Weights of a small class-conditioned image diffusion model.
Data: trained on rendered rooms with furniture, 36250 training examples.
Rows from block 5 of a small class-conditioned image diffusion model, named by matrix and row number. Rows with one number within an expert belong to one neuron, the router's apart. Each number is 200 + 20 x the weight over its row's rms, rounded and kept within 0 to 999. All counts start at 0.
After each expert's rows are labels from the 100 images, of 14976 (inputs lightly noised), where the router gives the expert most weight on average: "peak on" is the class under the peak. Only what is clearly more common there than usual is listed. The data: rendered rooms with furniture.
# router: slot weights (model.blocks.5.mlp.router.weight, 32x128, trained with AdamW), inputs 0-42
# up: expert up (model.blocks.5.mlp.up, 32x64x128), inputs 0-42
# down: expert down (model.blocks.5.mlp.down, 32x128x64, transposed), outputs 0-42

# expert 4
router.4,178,225,195,210,210,202,205,179,204,210,174,187,218,194,241,227,171,176,193,213,188,206,193,203,191,225,202,184,208,188,219,172,188,216,232,208,204,187,243,199,216,199,191
up.2,196,219,216,225,178,217,163,206,187,233,211,196,222,216,209,195,222,210,218,225,195,194,210,206,143,188,185,204,227,183,201,181,197,203,270,202,208,219,213,173,198,215,203
down.2,202,221,192,197,201,218,185,218,202,230,177,196,225,225,183,183,206,205,178,201,203,198,231,196,241,212,183,211,238,192,176,221,197,201,186,192,192,208,226,174,209,195,202
up.3,179,171,220,180,206,223,233,206,217,190,193,236,170,176,207,184,229,206,197,206,194,191,175,202,199,184,185,200,198,190,180,219,198,200,150,199,196,225,210,230,213,140,203
down.3,203,180,189,184,226,165,213,223,190,197,212,258,181,219,200,169,189,201,232,220,175,174,229,180,199,208,192,162,208,173,186,229,183,189,154,198,156,200,188,231,205,198,229
up.4,183,191,188,204,175,214,188,210,251,200,204,215,168,220,185,196,210,218,195,188,217,198,214,200,182,178,202,201,235,189,188,250,196,219,206,219,222,170,203,198,198,203,213
down.4,198,192,243,213,210,219,220,183,190,181,183,198,180,185,228,246,220,190,188,205,228,171,180,179,232,175,208,206,211,223,230,223,217,212,196,165,187,190,225,179,202,184,200
up.5,189,227,194,210,204,251,246,226,212,215,229,214,185,176,210,200,194,200,203,204,143,205,188,157,198,232,196,187,190,161,165,194,181,213,212,229,213,217,198,190,176,180,219
down.5,203,177,202,189,244,211,187,184,189,213,197,217,160,205,199,186,151,207,203,231,176,207,216,177,207,203,173,213,171,197,178,218,225,242,238,212,195,194,218,211,225,190,177
up.6,182,194,205,203,199,204,200,200,191,203,199,188,205,204,204,236,234,187,195,178,175,214,174,207,159,201,204,182,187,172,210,182,175,196,205,211,204,220,198,171,217,245,196
down.6,187,200,213,187,174,199,202,184,176,182,177,143,201,176,202,174,196,206,221,199,204,192,212,216,215,182,175,185,216,188,215,181,193,197,247,206,210,241,198,144,220,169,210
up.7,195,205,190,198,199,198,153,244,210,200,150,203,210,221,213,177,237,208,218,193,165,193,200,219,210,221,179,157,172,178,197,247,167,185,228,213,154,165,193,208,194,212,206
down.7,164,210,189,196,208,189,202,185,210,214,201,244,206,199,199,214,229,194,250,210,191,192,198,193,206,192,240,166,233,176,253,213,200,198,161,221,226,186,186,191,197,223,173
up.8,219,259,216,211,213,218,204,167,175,205,187,202,195,188,181,169,199,186,200,152,197,210,180,205,174,215,216,168,227,210,167,232,202,222,185,186,221,191,206,232,190,157,144
down.8,234,171,209,191,194,232,208,204,203,190,210,189,176,219,194,236,223,182,199,258,198,170,211,225,183,197,175,202,181,174,186,202,211,214,202,211,182,197,224,213,182,179,207
up.9,195,207,210,195,202,166,220,176,184,196,241,195,169,181,205,238,171,189,199,183,217,205,213,214,165,209,183,190,238,178,192,218,191,178,166,226,208,196,205,193,197,222,214
down.9,204,174,199,221,176,197,200,193,216,213,205,154,203,180,214,184,166,196,183,201,194,180,237,184,194,236,190,197,166,191,194,165,168,214,268,193,217,184,194,213,190,170,205
peak on: barrel

# expert 18
router.18,174,202,191,199,202,199,190,216,193,201,214,175,206,178,207,214,198,178,188,188,190,210,185,171,180,186,201,187,202,237,202,207,207,232,209,193,168,187,225,218,207,219,234
up.2,186,228,223,179,215,184,218,190,202,195,183,199,204,213,192,199,228,200,192,231,167,194,199,215,206,195,235,147,208,230,194,188,183,196,221,203,217,193,208,198,183,206,163
down.2,213,206,180,206,196,188,224,225,195,174,209,243,142,179,193,220,206,177,195,203,194,213,208,202,209,201,144,182,211,178,177,203,199,221,186,212,176,210,232,216,192,216,224
up.3,218,184,188,199,209,184,182,229,232,177,182,193,189,196,205,190,240,219,195,228,197,201,188,181,168,202,213,165,156,167,213,187,195,176,172,201,193,216,177,198,227,208,209
down.3,201,189,191,200,206,195,209,173,194,189,213,242,183,231,210,190,240,237,201,197,198,188,217,228,197,181,195,181,213,208,165,238,195,192,228,215,189,218,164,188,180,209,209
up.4,205,188,185,200,215,195,221,206,219,150,162,178,206,190,192,236,207,176,205,220,161,197,210,220,162,198,195,218,242,194,223,169,186,187,204,202,218,192,180,159,214,191,211
down.4,181,217,234,204,193,206,208,194,178,206,149,184,182,179,170,149,231,205,163,194,165,189,227,177,176,196,181,198,155,229,203,205,188,162,208,193,218,216,167,163,224,170,195
up.5,193,185,190,185,187,172,204,203,170,253,189,193,207,183,190,177,166,179,215,202,221,194,197,156,205,202,212,193,187,179,183,212,197,206,174,208,195,222,198,190,175,175,219
down.5,185,215,195,154,200,209,207,176,163,241,211,192,213,218,218,209,182,189,191,211,233,208,204,206,193,213,202,177,206,215,213,203,181,157,199,196,163,186,167,220,253,167,176
up.6,210,204,223,175,182,185,232,209,204,192,238,208,184,229,162,164,212,242,196,197,223,223,207,211,212,199,201,218,195,180,183,217,236,219,213,188,203,229,220,188,170,210,236
down.6,198,247,183,214,199,208,158,210,227,199,226,201,212,190,205,218,197,241,191,208,213,203,164,197,192,203,228,183,184,217,202,181,206,205,208,200,216,181,210,184,167,187,194
up.7,215,198,216,192,193,187,196,207,182,189,187,211,192,223,170,187,206,209,201,189,244,190,201,149,204,205,202,237,200,189,196,224,199,231,192,192,205,228,182,197,197,177,215
down.7,192,236,179,226,198,237,209,206,193,233,190,218,196,193,220,198,199,214,209,191,213,191,192,195,215,201,223,231,214,189,197,200,212,182,185,224,204,187,188,181,190,177,204
up.8,193,195,228,200,195,195,221,222,205,217,163,218,201,171,201,204,225,171,235,192,150,200,192,218,208,199,227,199,222,175,198,193,184,207,214,208,204,229,189,177,197,180,173
down.8,207,215,195,214,209,191,165,170,213,190,184,196,225,200,201,198,216,213,196,210,195,160,226,190,195,177,183,230,218,201,193,191,235,202,191,233,191,240,189,189,209,200,196
up.9,185,214,209,203,209,166,227,184,209,173,172,194,220,196,207,203,210,170,191,193,203,178,200,141,182,211,203,215,183,222,189,206,199,203,180,218,180,188,175,189,196,165,192
down.9,196,170,167,173,206,191,215,203,183,210,159,203,172,204,172,188,226,193,190,198,212,214,197,215,192,202,193,228,177,209,211,246,202,217,191,177,190,218,198,203,209,178,192
peak on: wall

# expert 6
router.6,188,205,198,234,197,211,189,205,175,176,189,223,207,206,211,195,184,186,203,196,202,179,211,228,191,196,181,192,224,161,182,194,230,200,257,190,212,167,221,203,172,177,231
up.0,192,167,187,153,236,179,194,162,227,168,152,211,199,198,185,211,221,193,203,235,189,189,219,177,201,201,193,196,190,189,174,192,198,210,210,225,206,208,202,194,236,180,198
down.0,243,206,218,185,196,178,222,224,213,193,179,213,203,210,183,261,202,208,187,242,198,214,251,236,223,190,189,218,211,197,183,201,215,186,216,162,174,190,218,203,209,192,214
up.1,221,214,198,215,193,232,191,192,206,203,178,203,184,193,191,194,205,186,171,191,163,197,217,213,185,212,208,204,201,220,194,217,171,203,175,221,220,202,186,241,207,158,226
down.1,192,199,214,205,205,199,222,169,191,207,198,205,195,164,218,198,180,198,190,167,188,198,197,208,215,191,217,221,195,212,248,222,166,198,233,197,210,187,200,191,186,192,168
up.2,187,230,172,194,186,200,199,192,204,162,219,180,194,173,189,238,190,209,218,176,211,181,216,195,190,180,205,198,232,211,181,170,171,197,172,200,188,215,169,194,172,194,228
down.2,194,167,173,220,188,214,194,193,178,219,217,178,218,196,196,187,210,175,179,228,209,194,176,207,182,183,208,217,192,216,202,156,195,154,206,192,198,179,203,217,239,208,145
up.3,199,175,211,203,169,197,166,165,220,216,189,175,189,204,203,209,157,229,216,192,188,199,200,226,173,176,180,213,207,222,228,203,214,165,227,186,205,183,217,200,175,178,192
down.3,222,197,176,170,161,219,152,225,193,211,190,197,231,190,240,204,220,204,191,192,175,179,208,181,165,205,188,223,214,208,189,159,201,172,183,218,210,220,220,222,222,200,206
up.4,238,194,202,186,203,233,190,168,189,212,197,199,210,219,194,224,223,191,204,234,205,189,174,231,199,188,169,197,209,208,182,238,193,193,198,189,171,229,211,231,195,203,215
down.4,186,193,181,213,197,187,191,191,214,211,191,179,219,226,191,196,186,216,206,205,186,216,213,204,229,218,199,185,188,182,238,220,192,167,192,217,232,185,239,242,186,211,173
up.5,190,201,199,201,243,184,159,236,219,183,208,212,219,223,223,243,185,200,182,211,173,191,191,202,180,177,224,209,206,226,217,227,189,194,199,213,172,183,201,219,226,210,231
down.5,219,209,221,201,238,176,199,191,184,180,193,192,207,172,185,190,176,186,213,211,205,188,171,189,176,225,212,227,222,231,178,222,208,208,195,203,214,221,146,205,177,234,223
up.6,204,224,199,193,181,185,189,170,216,181,229,212,164,180,193,216,210,223,175,150,208,191,238,178,199,183,209,181,216,167,214,209,202,171,199,174,225,203,188,182,178,181,171
down.6,166,197,182,185,190,211,217,211,232,238,229,202,158,205,203,229,216,211,203,220,211,230,209,218,189,200,193,197,187,186,171,190,176,205,218,195,178,181,184,219,192,170,238
up.7,195,191,185,192,208,194,225,159,228,200,190,184,181,209,194,218,216,197,235,202,207,184,189,224,171,201,185,189,212,189,201,197,178,209,160,206,212,206,192,217,203,211,158
down.7,223,199,184,200,211,199,199,215,184,210,207,212,201,189,205,152,200,210,176,197,227,167,204,185,239,201,203,185,194,194,205,191,194,206,214,198,198,194,221,180,231,197,221
peak on: wall

# expert 23
router.23,179,220,189,201,213,164,158,159,233,176,202,207,185,205,171,192,219,216,167,208,194,229,259,198,178,216,216,176,224,211,196,192,192,161,199,211,216,217,174,183,198,183,203
up.0,205,148,203,169,162,217,174,184,194,183,235,219,192,164,196,187,194,196,200,184,226,210,193,237,210,167,175,202,212,226,198,237,191,217,197,174,228,195,171,211,204,203,226
down.0,190,189,223,184,209,164,216,185,190,188,204,188,221,183,171,176,192,204,178,200,184,197,198,191,205,214,235,145,200,235,196,202,176,158,219,151,196,226,202,179,221,197,186
up.1,208,182,205,168,197,190,211,164,208,208,230,214,201,223,208,206,159,206,181,181,175,186,214,181,192,210,204,188,197,195,175,188,202,254,202,172,201,202,188,226,210,214,175
down.1,204,193,191,171,217,216,180,199,251,203,214,175,203,207,205,202,175,158,206,224,145,259,237,189,211,191,197,185,210,204,181,209,207,202,213,198,173,190,185,204,166,217,196
up.2,239,209,197,229,186,180,194,235,221,202,175,207,209,191,202,187,176,214,199,210,236,221,203,230,214,200,207,196,184,222,186,191,193,188,222,178,216,200,226,195,228,201,187
down.2,230,217,214,239,199,220,204,177,210,176,209,202,199,214,202,182,230,200,206,205,218,157,198,195,219,204,168,183,209,208,211,181,142,208,175,179,236,195,218,199,202,189,181
up.3,216,173,189,184,227,197,203,227,181,208,171,212,192,225,224,193,198,195,187,178,180,201,223,190,196,227,193,231,178,164,187,221,198,199,173,208,207,187,193,167,183,214,222
down.3,219,208,183,180,237,220,169,187,230,211,177,196,184,188,198,207,189,190,210,198,173,220,184,226,217,174,203,222,254,203,155,187,204,228,220,217,242,222,202,198,209,187,195
up.4,234,199,205,182,220,195,228,227,215,218,159,209,183,215,216,176,204,224,175,210,195,197,237,199,195,200,208,191,177,192,207,189,197,209,204,208,183,176,208,195,190,231,150
down.4,200,184,203,215,199,215,181,191,202,244,228,221,210,210,221,188,218,211,205,201,159,211,177,192,213,211,220,217,218,210,227,192,186,226,184,173,192,195,202,174,160,206,211
up.5,199,219,196,214,188,190,221,189,168,183,208,189,187,207,184,163,162,178,185,198,183,199,152,192,191,201,188,188,212,222,225,220,174,195,202,161,208,182,187,191,181,208,176
down.5,199,175,196,243,232,166,203,186,171,172,214,182,201,191,169,213,197,166,222,207,205,183,216,201,213,201,234,170,156,222,187,227,216,145,163,196,184,211,199,216,208,201,194
up.6,217,206,172,182,217,164,224,181,182,179,168,181,206,183,183,219,201,187,206,198,184,181,180,222,201,188,206,189,180,212,180,209,192,188,189,195,248,177,209,210,218,223,203
down.6,163,205,210,208,217,213,246,212,208,181,239,197,220,161,200,201,194,178,209,214,222,203,209,219,224,201,202,203,226,236,239,210,160,204,196,259,175,199,180,202,205,211,202
up.7,192,209,223,209,200,233,196,185,192,202,168,180,233,198,179,212,195,227,225,181,204,222,168,222,227,220,199,175,174,170,183,164,201,231,197,175,197,227,190,204,213,211,186
down.7,184,204,171,192,192,193,224,190,213,204,163,214,226,203,218,198,177,221,247,158,216,193,182,178,209,172,193,197,193,206,169,196,207,186,214,227,195,177,171,223,203,206,185
peak on: wall

# expert 8
router.8,188,198,203,208,169,165,224,199,175,181,189,187,191,211,189,173,178,192,208,224,196,208,253,193,189,193,184,242,159,194,204,228,212,220,176,192,193,199,215,200,194,217,209
up.0,224,228,190,173,229,210,198,208,236,202,186,258,199,232,200,176,215,237,186,208,237,208,252,195,200,194,202,205,209,200,204,175,190,196,245,232,194,229,183,232,197,204,182
down.0,194,203,198,213,213,185,228,181,192,206,219,204,212,187,188,177,167,217,196,208,233,225,180,182,220,166,173,197,171,204,221,174,158,190,156,183,191,200,212,190,184,182,196
up.1,202,210,215,193,192,218,216,194,165,166,200,201,186,167,178,241,205,191,191,200,154,194,187,193,182,185,214,215,266,205,174,213,200,188,210,209,184,208,179,216,188,191,182
down.1,184,197,225,242,215,209,179,172,210,189,209,198,185,193,200,172,211,207,192,199,152,193,203,196,206,211,191,221,180,210,231,213,162,211,216,201,216,198,195,200,203,195,222
up.2,205,197,248,205,227,211,220,182,201,202,194,212,196,168,188,185,198,225,198,191,174,217,189,208,198,211,190,209,247,229,184,255,201,216,184,215,228,199,206,192,212,203,188
down.2,188,219,203,209,191,208,180,203,203,175,197,215,221,224,211,205,199,193,196,204,151,185,216,201,202,202,225,248,190,171,204,246,196,204,190,219,183,186,200,182,177,210,182
up.3,208,234,209,219,211,223,189,204,189,261,173,222,217,184,199,160,231,200,212,220,217,170,153,202,203,178,210,213,176,186,208,202,222,211,238,179,193,187,205,199,203,172,186
down.3,217,183,202,191,224,201,221,195,187,211,178,232,187,206,195,233,203,187,194,201,184,202,230,190,198,174,174,200,244,203,160,196,208,217,166,233,200,205,232,159,181,204,214
up.4,215,221,203,193,189,196,245,193,197,194,189,217,181,222,166,169,188,219,200,231,218,220,180,174,186,192,202,180,198,234,188,166,199,213,192,180,187,212,170,155,220,214,201
down.4,195,200,194,180,216,190,184,199,206,185,166,206,177,192,185,237,216,231,209,178,201,173,198,223,207,171,236,194,217,193,201,180,212,196,195,199,212,185,187,198,161,236,194
up.5,198,168,197,202,223,166,188,192,219,180,189,214,192,169,181,202,198,213,262,213,179,175,171,204,210,187,169,165,176,218,211,239,203,198,180,152,187,213,223,230,197,187,200
down.5,195,225,205,224,234,240,193,214,208,136,191,212,199,203,210,201,196,201,236,171,200,213,261,199,201,213,192,178,225,189,160,245,201,200,209,233,198,188,178,203,211,201,191
up.6,196,181,227,197,209,220,165,184,205,270,221,199,188,200,173,207,216,195,194,208,212,214,186,220,220,199,196,188,228,204,199,195,196,212,263,200,202,217,205,174,176,160,146
down.6,197,210,199,211,208,192,217,215,206,233,188,176,185,206,229,206,233,216,193,209,207,219,214,156,207,203,201,195,184,193,197,199,185,186,168,206,184,202,185,196,233,200,220
up.7,192,193,211,197,233,166,173,197,170,182,213,207,208,193,206,203,182,188,194,168,160,183,245,178,195,204,210,172,204,213,186,186,204,200,201,210,208,237,195,209,178,218,168
down.7,188,210,192,163,185,220,196,212,172,186,223,189,201,221,181,194,199,196,197,200,162,151,174,165,198,192,208,185,185,188,205,182,184,194,180,216,194,191,199,230,212,235,195
peak on: floor

# expert 16
router.16,216,196,204,190,194,217,236,235,188,239,199,203,212,197,207,209,245,221,214,212,225,188,211,224,175,206,177,231,189,193,169,211,201,205,214,218,195,208,200,187,210,204,207
up.2,211,193,203,237,198,201,185,190,216,150,224,186,182,207,207,176,217,188,186,201,177,157,203,196,195,202,225,226,185,187,208,196,224,177,165,244,204,215,208,189,217,191,227
down.2,190,216,165,196,153,219,205,204,203,178,220,174,187,195,203,193,227,181,228,185,155,174,190,205,193,193,174,207,217,185,166,187,165,249,219,171,196,180,218,187,196,187,204
up.3,205,198,209,191,209,212,222,218,217,163,195,206,210,176,206,204,209,202,185,215,180,191,184,168,177,203,214,211,207,196,194,200,225,186,178,219,178,205,259,243,209,202,164
down.3,213,196,146,219,194,210,195,169,199,199,194,195,207,208,196,213,195,191,203,183,191,192,213,184,173,158,160,203,228,167,203,231,190,199,200,189,214,207,210,244,184,192,225
up.4,214,186,195,195,173,204,207,169,185,227,210,207,169,198,172,221,209,195,185,210,239,248,211,196,176,207,197,206,200,158,232,126,169,238,172,220,215,201,207,189,204,214,219
down.4,193,195,231,172,210,244,209,222,193,175,186,183,228,203,167,203,194,228,190,204,212,196,205,215,218,212,179,227,196,202,219,205,219,192,196,235,171,188,189,199,182,216,210
up.5,189,190,222,201,215,171,209,166,219,206,220,186,192,174,203,180,216,184,190,199,151,182,171,192,211,181,198,194,212,206,191,158,186,204,197,188,178,198,208,194,211,225,146
down.5,190,179,191,179,229,209,216,228,191,202,203,212,170,199,210,224,171,207,180,221,206,221,204,208,155,190,199,222,193,201,172,219,194,195,247,200,225,203,197,191,196,201,215
up.6,215,164,212,192,206,202,216,218,185,209,209,197,219,170,198,208,206,187,187,206,185,230,193,215,218,161,198,182,228,215,184,203,205,188,196,227,238,205,195,182,198,204,196
down.6,211,208,197,139,160,200,183,206,183,190,218,207,233,204,177,197,168,215,212,197,201,151,221,167,192,182,176,222,182,172,178,217,209,161,187,185,181,193,172,213,205,237,204
up.7,181,193,216,209,169,214,218,220,222,192,160,209,211,171,184,180,211,192,213,157,181,211,197,186,183,187,190,206,229,179,154,167,222,210,165,182,182,174,203,189,230,206,229
down.7,218,194,231,159,201,186,188,244,235,192,222,195,209,226,193,222,214,185,194,239,184,180,201,174,187,209,234,231,200,198,191,209,222,206,220,210,236,223,210,186,203,228,210
up.8,166,215,214,213,183,190,195,216,181,194,259,206,180,214,192,191,153,192,204,209,230,175,207,190,189,218,188,170,192,174,224,167,191,195,186,229,172,200,179,192,180,198,178
down.8,215,179,205,168,211,174,162,197,250,161,174,176,179,191,201,169,206,175,205,175,194,220,164,187,199,210,174,208,187,237,169,194,184,206,187,201,231,186,182,186,229,191,187
up.9,213,222,194,210,226,223,198,180,202,187,229,177,196,205,164,179,174,219,180,162,170,187,183,205,202,198,165,149,216,224,214,194,188,175,169,212,191,200,207,188,185,178,226
down.9,195,176,209,158,143,181,233,225,183,202,212,190,198,184,234,186,193,215,230,190,213,222,193,180,197,190,204,198,195,236,245,192,225,232,244,210,181,192,201,188,202,213,193
peak on: wall

# expert 7
router.7,196,223,226,186,229,194,196,222,231,165,201,185,143,180,169,200,223,200,194,206,180,237,241,174,171,170,221,214,203,173,170,208,178,203,190,206,221,214,173,198,197,152,203
up.2,205,175,215,218,181,218,206,221,213,209,189,203,157,190,226,214,201,225,190,193,216,184,194,197,233,221,192,235,219,188,214,221,195,235,190,210,197,191,217,190,209,225,219
down.2,212,195,190,180,170,189,201,185,216,196,184,203,206,212,183,197,203,191,182,204,211,204,229,212,190,196,232,215,205,193,194,220,201,187,241,218,204,208,178,180,206,241,234
up.3,171,190,185,202,191,205,225,207,183,178,218,173,167,205,175,216,160,207,197,181,192,201,188,196,220,227,212,177,210,172,238,188,189,227,211,200,215,221,187,204,204,226,206
down.3,204,195,161,162,179,176,184,172,207,217,198,210,218,217,211,154,205,225,176,213,202,208,204,197,158,188,190,213,206,165,165,183,175,196,205,182,210,174,205,203,215,220,219
up.4,201,164,199,181,219,185,219,217,185,158,214,243,237,166,198,173,221,190,198,181,208,169,183,196,187,225,188,213,194,220,176,226,223,184,172,180,169,221,208,182,178,139,175
down.4,241,211,250,201,228,204,196,195,202,192,232,223,227,216,215,252,218,202,198,193,204,236,218,189,192,215,206,241,231,193,238,221,190,202,216,187,220,233,222,192,198,169,231
up.5,201,158,189,183,209,215,185,180,197,217,200,179,191,174,190,171,187,213,178,220,185,206,211,184,193,206,214,196,215,215,194,237,237,187,152,237,223,169,217,210,218,194,233
down.5,188,213,228,198,175,179,177,217,208,201,183,210,194,198,200,226,192,204,199,222,210,184,210,203,206,228,191,208,197,230,211,274,208,208,210,161,166,198,188,204,181,185,202
up.6,186,199,205,213,201,190,194,185,186,210,165,215,182,209,221,187,172,176,200,199,201,178,207,184,188,194,192,219,172,182,190,226,202,218,206,202,202,204,202,180,196,230,220
down.6,208,193,218,216,194,194,235,190,223,229,177,183,198,198,192,185,174,187,206,188,216,213,175,210,181,190,194,197,212,183,212,214,202,207,197,212,204,193,179,193,210,195,190
up.7,185,170,198,212,242,214,142,210,181,221,177,196,163,163,198,204,221,182,196,185,192,209,207,202,206,212,180,218,215,196,207,249,239,200,188,235,179,211,221,201,213,209,192
down.7,202,190,209,208,235,182,201,210,200,210,212,228,179,192,204,200,219,183,187,217,191,189,178,204,193,213,178,236,195,213,191,224,226,193,222,203,208,192,218,227,198,148,187
up.8,204,242,191,193,188,206,165,213,191,178,171,180,201,176,210,206,223,191,207,216,180,192,136,212,196,201,223,193,186,211,208,179,202,209,202,212,193,209,196,199,191,190,154
down.8,163,153,182,190,199,210,231,197,177,214,212,211,189,215,197,247,188,209,210,214,185,199,199,203,193,156,156,220,183,209,197,179,201,183,189,205,196,211,177,215,223,196,205
up.9,188,198,199,181,193,195,202,187,181,215,188,228,204,239,171,157,209,222,213,200,197,187,198,178,163,177,201,214,218,226,202,224,196,208,194,177,177,185,192,208,196,222,217
down.9,170,195,218,151,237,174,227,235,192,201,212,175,228,185,185,207,220,215,199,208,224,178,184,206,191,183,210,210,189,206,229,221,205,215,175,203,234,217,183,206,208,210,165
peak on: wall

# expert 2
router.2,220,201,208,203,226,187,175,175,181,207,215,180,217,197,216,176,192,185,206,204,229,223,188,180,228,197,224,208,221,209,147,188,196,205,198,170,218,209,186,190,198,191,207
up.0,169,180,224,205,238,249,207,225,174,209,169,192,185,214,182,192,193,169,225,178,193,208,251,198,151,227,187,192,197,184,198,177,204,184,240,253,176,216,192,166,191,210,173
down.0,191,204,217,202,219,196,192,165,196,196,254,213,214,220,206,176,213,217,188,217,164,218,227,189,203,209,213,208,194,203,183,212,242,202,209,201,211,201,218,206,206,140,210
up.1,215,200,183,181,200,171,206,231,222,205,191,218,207,199,211,184,184,181,196,213,230,179,191,208,168,203,196,222,155,214,209,222,199,189,207,191,203,194,236,218,191,183,177
down.1,231,239,196,214,193,211,160,198,197,234,194,207,181,204,193,175,182,175,172,193,200,172,189,191,202,215,203,194,235,209,214,201,177,177,204,227,203,205,202,210,180,135,226
up.2,183,201,177,184,186,218,204,232,210,179,195,192,187,167,213,229,195,213,217,201,181,196,206,185,192,165,191,206,179,217,236,208,224,183,162,192,204,233,228,202,210,225,178
down.2,196,214,239,162,176,222,178,152,233,207,216,201,191,210,181,199,202,222,196,232,202,187,200,232,187,226,207,195,240,215,195,179,230,198,232,206,170,216,191,182,209,202,199
up.3,230,193,180,186,195,208,191,211,199,188,197,213,190,211,197,159,168,218,215,236,202,182,192,192,216,192,196,213,189,195,169,213,238,181,178,191,170,196,230,233,181,217,200
down.3,190,211,207,206,199,160,193,173,174,191,191,147,177,183,187,201,194,190,197,197,185,227,201,188,232,181,228,214,211,222,192,219,200,159,234,196,194,185,222,181,193,208,197
up.4,174,227,191,178,220,178,212,176,196,183,196,201,156,217,180,223,217,184,196,181,180,199,209,180,277,202,202,183,200,190,241,193,178,209,163,199,207,192,167,247,174,211,192
down.4,215,178,213,208,189,209,215,273,205,202,168,165,206,194,212,194,209,190,203,193,221,180,193,230,201,211,195,199,222,214,176,193,175,217,210,167,177,204,226,199,212,224,162
up.5,191,182,203,210,214,214,234,172,190,169,182,161,160,188,175,195,168,195,195,193,209,225,183,192,229,186,221,215,220,199,208,196,195,198,207,188,232,197,184,212,187,206,202
down.5,193,202,187,236,227,205,161,217,196,196,167,162,192,190,199,182,194,224,199,196,230,168,167,204,232,195,174,199,193,207,172,172,188,193,209,195,165,204,182,187,218,227,171
up.6,140,194,195,198,185,173,202,181,233,186,157,221,204,206,211,176,191,199,186,216,199,194,221,147,174,202,170,188,203,205,167,193,229,188,198,207,185,202,203,166,211,206,222
down.6,230,210,168,181,213,231,236,215,206,232,181,225,212,187,210,157,224,218,200,222,251,175,182,239,195,173,207,169,177,224,196,209,233,211,193,188,226,203,214,236,177,210,172
up.7,200,225,188,186,215,174,192,195,212,219,160,152,204,151,194,219,175,187,168,200,186,207,218,179,161,181,191,207,200,206,197,183,215,217,233,193,196,158,221,177,228,202,203
down.7,212,236,156,194,193,194,204,202,227,226,224,251,213,211,229,219,216,245,223,208,195,204,214,214,249,205,214,162,219,212,231,183,200,223,145,213,237,195,200,171,173,208,222
peak on: ceiling